From a checkpoint of a small text-conditioned image diffusion model.
Model: 4.52M parameters, 48-pixel images, text encoder width 192, text encoder layers 7, text encoder norm layernorm, text encoder activation geglu, norm layernorm, activation silu, widths [64, 64, 128].
Training: adamw at rate 0.0012, batches of 64.
Data: 245000 training examples, 1.5 epochs.
Rows from block 2 of the denoiser of a small text-conditioned image diffusion model, named by matrix and row number. Rows with one number belong to one channel. Each number is 50 + 12 x the weight over its row's rms, rounded and kept within 0 to 99. All counts start at 0.
Before each channel's rows are labels from the 100 images, of 14976 (inputs lightly noised), where the channel reaches its highest value: "responds to" is what is common among them. Only what is clearly more common there than usual is listed. The data: made-up road signs on poles. In brackets: how many of the 100, against the usual share in percent.
# convs0: first 3x3 conv (model.enc.1.0.convs.0.weight, 64x64x3x3, each kernel summed), inputs 0-63
# convs1: second 3x3 conv (model.enc.1.0.convs.1.weight, 64x64x3x3, transposed, each kernel summed), outputs 0-63

responds to: white rim (27 vs 8.2)
convs0.49:46 50 35 70 58 54 27 62 43 37 30 50 36 45 53 46 35 69 54 52 69 63 35 48 81 61 58 55 31 41 50 58 66 37 50 47 66 32 40 48 63 48 58 51 46 58 54 61 59 55 57 57 50 62 55 79 34 50 61 33 31 53 56 54
convs1.49:55 57 60 55 45 49 49 50 42 59 56 43 81 67 57 42 42 43 38 44 33 49 48 54 38 43 33 48 88 48 51 51 70 48 59 62 37 62 52 46 46 29 32 63 36 22 62 46 44 58 59 71 46 43 58 29 61 42 47 63 48 61 58 49

responds to: green face (33 vs 7.8)
convs0.54:48 48 49 35 58 58 11 55 31 40 47 41 50 60 57 50 34 63 39 52 42 49 33 70 80 63 41 37 66 49 47 53 56 68 38 60 40 23 42 35 42 50 68 57 49 42 34 57 54 53 41 51 60 59 67 48 35 50 50 66 55 53 59 52
convs1.54:24 50 55 57 57 77 49 51 48 33 45 48 43 64 50 47 32 71 51 41 74 53 42 54 59 42 74 35 54 43 25 46 56 63 53 50 39 42 54 51 56 37 77 68 48 42 35 58 46 38 58 58 36 58 44 32 28 54 33 63 44 53 45 51

responds to: blue rim (62 vs 8.2)
convs0.9:51 52 44 59 49 42 43 44 58 51 59 30 43 63 55 53 54 46 67 49 51 63 23 50 30 69 75 75 56 55 18 38 59 59 61 43 36 64 60 72 47 38 51 53 33 52 63 47 46 44 50 46 49 36 41 70 75 44 61 50 52 37 49 40
convs1.9:45 43 74 53 32 56 43 57 53 43 49 66 41 60 44 40 29 53 50 59 44 52 53 61 70 45 57 22 55 50 47 60 49 46 52 71 54 50 51 59 59 37 80 64 45 62 22 51 34 39 32 46 40 40 59 44 24 69 30 51 52 46 47 45

responds to: green rim (57 vs 8.8)
convs0.41:59 20 50 40 44 36 69 60 34 35 49 67 63 41 50 56 43 61 46 50 67 34 60 58 38 54 49 53 29 57 66 28 45 46 38 46 66 62 41 55 60 51 24 28 20 43 50 42 41 56 54 46 63 46 39 34 42 59 65 55 46 57 44 52
convs1.41:42 51 56 63 45 62 51 48 71 51 42 57 45 57 43 44 36 62 45 52 51 60 40 33 70 35 41 51 58 60 30 48 62 49 57 66 54 47 49 54 52 44 97 69 44 42 22 46 56 39 53 67 24 59 61 50 57 56 37 46 43 52 58 43

responds to: yellow rim (37 vs 8.4); yellow face (36 vs 8.4)
convs0.30:27 63 55 75 54 32 32 58 47 32 49 57 68 48 52 48 42 58 58 33 41 55 82 56 41 40 36 35 65 47 68 63 44 36 59 55 51 67 68 39 47 55 49 45 68 53 24 46 70 57 50 49 67 52 53 36 43 56 41 44 56 47 52 60
convs1.30:70 62 49 52 54 54 56 44 46 42 50 39 31 53 48 72 39 62 51 50 57 50 35 49 52 34 68 50 39 54 24 48 61 35 42 49 52 16 59 49 59 43 67 71 54 53 43 57 30 45 35 56 45 60 66 24 29 69 42 46 35 51 50 50

responds to: purple face (58 vs 8.3); teal rim (27 vs 8.2); green rim (25 vs 8.8)
convs0.12:69 48 51 30 56 36 72 45 59 44 49 63 49 54 54 45 34 56 40 52 39 48 43 48 50 28 26 66 53 45 27 36 39 35 48 42 51 55 48 29 40 74 73 56 56 56 50 36 65 32 36 41 46 58 58 59 68 34 58 42 32 43 63 50
convs1.12:22 57 51 63 51 48 37 67 31 42 55 44 38 60 51 51 56 85 34 27 58 51 46 57 70 51 74 50 44 52 42 46 62 49 56 60 45 26 54 56 59 27 58 74 33 37 49 47 48 53 66 58 35 56 48 38 36 56 52 56 45 59 50 57

responds to: blue rim (25 vs 8.2)
convs0.1:47 43 55 58 53 42 82 61 69 56 47 63 55 45 50 44 42 64 47 50 44 55 76 58 53 44 50 51 29 64 83 44 69 48 50 64 48 53 57 42 50 53 54 58 33 65 43 55 50 66 57 64 25 52 32 25 64 52 51 68 56 60 60 36
convs1.1:48 48 57 62 50 58 35 44 57 40 46 47 47 47 46 54 47 68 56 40 57 42 32 42 55 40 49 45 39 49 34 50 64 64 56 62 43 25 43 50 42 48 79 58 56 44 23 69 36 36 33 52 66 47 42 64 10 62 37 54 35 48 60 59

responds to: green face (66 vs 7.8); purple rim (42 vs 8.5)
convs0.40:74 58 49 34 55 68 35 60 68 40 45 36 55 39 61 50 56 38 67 52 42 60 58 45 61 47 61 38 54 57 50 45 47 51 37 35 59 60 72 55 47 52 45 49 57 38 51 60 24 57 30 67 44 38 54 15 62 29 64 64 45 39 53 53
convs1.40:34 41 45 66 48 62 41 57 43 57 43 25 32 64 50 51 47 63 49 32 55 53 27 58 56 52 64 43 52 61 37 51 56 57 60 51 55 30 46 51 41 56 69 70 61 55 42 61 56 31 43 57 42 63 51 43 22 71 21 58 69 38 45 48

responds to: black face (56 vs 8.7)
convs0.17:40 60 58 49 46 48 08 48 38 66 53 35 57 63 39 45 62 41 47 44 42 45 36 47 57 38 51 30 75 58 18 78 66 45 50 62 44 42 52 63 64 53 64 75 46 43 51 48 37 58 58 41 54 47 44 40 47 45 41 54 54 54 44 42
convs1.17:34 50 53 54 38 34 60 55 44 35 55 58 39 60 42 35 36 41 47 49 41 52 32 57 61 39 70 54 57 59 62 46 57 56 45 60 58 40 52 44 56 33 99 44 44 44 52 33 53 53 60 46 72 45 49 48 34 62 41 46 45 51 56 67

responds to: purple face (45 vs 8.3)
convs0.37:56 34 66 63 42 57 62 59 51 34 65 53 49 48 42 50 61 52 47 55 32 66 61 30 58 57 47 56 32 61 42 51 64 35 50 22 43 56 59 61 55 74 45 24 43 62 51 56 66 37 56 32 58 60 60 69 54 36 68 65 68 58 55 45
convs1.37:47 77 22 38 75 47 47 36 43 46 44 59 58 44 56 32 59 48 58 55 64 43 33 58 54 52 50 65 61 51 57 44 60 59 48 60 52 32 51 54 32 22 52 53 63 36 58 57 42 57 57 48 58 44 40 62 36 81 39 34 40 48 50 69

responds to: green rim (45 vs 8.8)
convs0.20:72 49 44 26 54 45 80 57 62 46 52 60 54 50 52 52 62 54 56 59 38 38 43 45 38 38 32 49 47 57 45 28 54 42 52 45 36 61 56 47 58 55 18 38 29 54 56 39 41 50 58 24 52 64 46 25 67 40 55 38 56 43 45 31
convs1.20:37 29 45 63 42 51 45 44 40 49 37 58 47 68 45 40 43 63 33 49 64 58 48 64 48 69 59 70 73 56 55 52 57 38 52 80 51 43 43 54 57 56 56 66 48 39 59 52 71 42 32 65 43 23 54 63 22 61 46 58 48 35 56 44

responds to: white face (80 vs 8.3)
convs0.31:55 59 42 50 54 53 24 63 59 38 32 51 52 54 39 45 47 78 36 31 56 47 32 36 60 57 69 58 47 57 29 60 60 58 38 48 62 55 44 61 41 72 62 60 40 42 38 60 55 44 37 57 54 51 54 87 55 52 66 45 35 39 44 38
convs1.31:46 50 52 47 44 50 63 49 36 59 39 40 72 64 53 22 56 52 43 57 37 67 42 62 51 50 37 49 60 64 69 48 54 50 52 47 55 70 49 50 49 43 35 66 37 25 50 27 27 48 71 63 30 61 69 28 60 61 42 52 63 46 45 43

responds to: blue rim (37 vs 8.2); grey face (29 vs 8.2); purple rim (28 vs 8.5)
convs0.22:55 36 61 56 48 38 44 50 57 46 29 74 41 49 41 48 61 82 49 52 59 58 43 48 65 60 58 76 23 44 51 51 53 49 46 44 60 46 29 53 52 54 54 45 34 58 50 69 31 41 48 41 56 60 70 52 58 38 57 46 27 34 44 23
convs1.22:46 27 55 57 62 58 39 64 46 39 42 38 66 70 40 14 62 51 54 50 47 52 42 57 46 56 28 44 58 55 40 36 64 36 60 79 42 57 55 49 47 37 49 66 38 33 38 40 65 49 49 63 37 30 56 56 29 49 42 60 43 49 50 59

responds to: orange face (32 vs 8.3); yellow face (25 vs 8.4)
convs0.50:53 31 46 25 51 67 70 43 59 44 44 65 55 42 51 45 58 47 60 52 58 72 49 40 55 75 63 58 41 57 53 17 49 55 29 46 46 57 45 19 50 53 42 22 43 48 59 42 50 43 46 51 63 57 49 24 51 54 57 41 52 36 47 36
convs1.50:47 70 67 61 40 29 43 63 45 47 62 54 32 62 61 56 45 69 32 41 54 32 40 40 55 40 52 35 58 66 38 72 73 45 57 62 57 39 55 63 54 29 76 71 43 38 51 55 56 53 44 63 41 64 52 43 57 41 34 49 40 58 51 37